config.toml
horizontal_flip = false
scale = 2
hidden_act = "relu"
block = "basic"
optimizer = "soap"
learning_rate = 0.0026
lr_schedule = "cosine_restarts"
Rows from block 17, named by matrix and row number. Each number is 50 + 10 x the weight over the matrix's rms, rounded and kept within 0 to 99. All counts start at 0.
# convs0: first 3x3 conv (model.decb.2.0.convs.0.weight, 96x192x3x3), inputs 144-151, a 3x3 kernel for each
convs0.35:55 47 58 49 49 50 36 55 51 48 50 53 53 45 45 66 46 43 48 55 50 49 55 50 50 54 49 61 39 52 51 48 47 47 59 59 55 45 41 36 41 52 55 46 48 58 50 49 54 55 41 48 61 54 63 44 52 62 64 47 48 50 46 53 44 54 39 49 50 46 54 46
convs0.36:41 41 62 43 31 58 65 56 65 47 47 52 38 43 50 51 57 40 70 58 49 61 44 47 65 45 60 50 53 56 41 58 68 50 48 43 60 64 51 44 49 56 54 63 52 45 35 41 49 45 48 42 53 58 43 61 53 40 55 62 48 49 44 54 55 52 58 56 48 60 43 48
convs0.37:52 52 53 63 58 40 39 37 59 58 39 39 39 50 46 52 61 57 61 47 43 48 52 48 44 45 48 48 46 53 23 50 61 69 48 40 56 58 52 48 42 48 55 55 58 52 53 41 42 51 43 52 67 57 30 46 56 57 52 52 69 60 38 54 41 57 53 56 45 49 64 45
convs0.38:54 64 44 43 60 53 46 42 53 56 58 56 41 56 42 48 51 49 46 43 57 57 53 56 52 37 42 57 48 53 59 53 40 50 53 46 35 47 35 69 46 38 61 55 49 41 61 47 41 52 46 59 49 55 55 42 50 52 55 67 43 39 47 45 37 44 57 42 50 53 68 52
convs0.39:44 58 45 47 42 66 44 37 51 46 40 48 49 48 47 47 31 56 60 60 41 44 42 40 48 51 47 36 42 47 29 39 65 45 56 35 46 33 53 64 59 38 60 41 50 47 39 53 48 43 58 56 49 55 49 56 53 51 53 49 46 58 37 43 51 68 36 49 55 48 47 52
convs0.40:49 45 56 47 39 43 51 43 52 58 63 65 54 40 52 47 47 53 54 49 45 50 43 43 52 49 43 48 58 52 51 44 55 61 37 47 56 57 51 38 51 38 40 44 45 50 48 47 45 50 48 41 51 53 58 48 46 58 51 61 46 43 39 49 41 51 54 48 48 49 45 44
convs0.41:53 56 52 67 57 59 51 59 52 47 49 55 55 63 46 42 61 52 54 58 56 60 43 50 49 49 47 56 60 59 45 47 41 67 54 45 48 47 40 46 54 56 51 50 58 47 44 44 37 59 44 49 52 42 45 46 54 42 37 53 47 66 32 50 53 50 44 58 58 43 40 45
convs0.42:45 51 48 37 51 46 48 54 53 52 41 53 50 49 57 50 42 52 47 53 40 59 56 47 40 45 58 51 43 58 46 43 50 47 57 41 61 47 52 52 63 50 42 50 48 49 47 44 36 42 40 57 59 47 52 57 54 46 48 57 41 57 44 62 65 58 68 54 44 54 58 47
convs0.43:56 47 58 48 47 46 58 56 39 41 64 46 36 61 48 59 54 58 46 63 43 70 67 58 45 52 50 40 49 50 58 53 51 45 47 45 58 58 58 44 62 46 50 56 58 30 53 51 52 46 42 57 37 42 44 48 54 50 41 59 53 49 51 52 56 54 47 61 52 42 54 49
convs0.44:57 62 49 45 53 44 50 43 58 46 48 51 50 44 42 48 41 49 52 54 54 47 46 45 51 53 47 47 51 48 49 47 53 43 48 65 53 57 47 52 45 56 56 42 58 50 47 47 42 55 45 35 54 40 55 42 38 66 44 46 52 44 42 59 65 54 58 48 45 46 54 52
convs0.45:52 42 43 48 42 54 48 58 63 44 44 54 63 55 64 46 45 58 58 63 55 39 52 51 43 53 43 44 44 54 45 47 49 54 61 66 70 55 38 47 49 63 53 46 57 43 50 53 58 73 59 38 54 49 43 47 69 54 38 51 45 51 53 50 44 53 45 56 41 55 63 51
convs0.46:64 41 56 48 35 53 51 62 49 45 43 48 39 41 49 48 52 33 55 29 70 62 36 56 45 43 39 54 52 40 46 53 42 52 48 53 40 69 35 39 55 47 63 42 42 40 58 57 64 52 36 61 61 56 46 54 45 36 38 54 62 46 54 63 40 58 55 60 44 32 32 35
convs0.47:56 38 44 46 30 46 58 51 58 59 60 45 40 52 50 46 53 52 48 35 62 47 43 50 54 53 64 60 51 56 45 41 46 60 43 61 44 58 54 50 61 46 53 44 54 43 43 44 51 44 68 55 57 48 44 54 42 61 47 52 45 45 31 45 38 39 53 53 50 54 67 70
convs0.48:42 48 49 49 59 55 40 51 45 47 52 53 55 64 58 46 44 48 50 67 51 57 56 28 45 38 57 53 44 31 47 57 51 41 45 51 43 38 46 44 38 52 53 59 43 56 46 40 54 61 54 44 51 46 44 38 43 56 62 41 44 50 37 54 60 45 53 58 52 45 42 50
convs0.49:55 43 49 52 46 49 36 45 46 41 46 53 54 54 69 48 41 40 63 48 49 47 48 37 40 41 39 37 47 55 55 59 55 49 49 48 49 61 49 46 57 45 37 44 50 65 60 67 48 39 45 41 52 50 52 55 39 37 48 49 54 53 64 65 40 62 44 44 51 44 56 53
convs0.50:50 48 49 66 37 43 38 54 63 42 43 46 50 46 55 48 51 58 44 46 51 59 45 52 43 47 55 53 43 60 52 56 48 54 47 38 58 65 36 53 55 71 53 44 43 50 48 34 56 61 56 44 41 41 57 41 44 44 60 48 48 44 47 62 48 33 55 51 53 52 44 57
convs0.51:55 53 48 54 46 40 52 59 52 55 72 49 42 72 59 40 55 42 42 70 47 42 40 34 58 56 42 58 52 50 49 42 60 39 59 45 37 56 37 47 52 43 41 44 40 39 50 44 44 44 48 51 55 51 47 56 60 56 48 62 47 45 75 36 55 51 51 37 51 53 52 46
convs0.52:53 49 46 42 49 52 34 47 29 53 44 57 50 26 64 51 34 52 60 61 58 45 49 52 52 57 52 42 53 44 53 46 43 58 48 50 52 45 64 43 55 52 49 48 52 48 36 42 56 47 53 38 28 58 56 54 50 48 66 47 55 47 40 50 33 48 42 38 48 49 60 54
convs0.53:58 39 42 49 55 57 46 38 46 63 45 59 54 59 46 45 43 45 61 52 45 64 43 55 54 44 58 64 50 38 48 48 41 45 56 57 53 49 51 54 43 36 34 49 38 51 51 57 56 70 53 45 48 39 43 50 60 37 51 47 30 52 55 57 48 41 52 51 44 44 50 40
convs0.54:62 51 53 36 34 55 55 54 54 45 50 47 39 41 47 77 67 57 53 54 46 48 53 53 46 40 39 53 64 44 40 48 50 43 39 51 51 36 56 48 50 38 47 46 55 35 52 55 57 38 46 51 50 47 50 50 41 51 48 53 56 48 36 39 40 46 52 48 49 52 57 54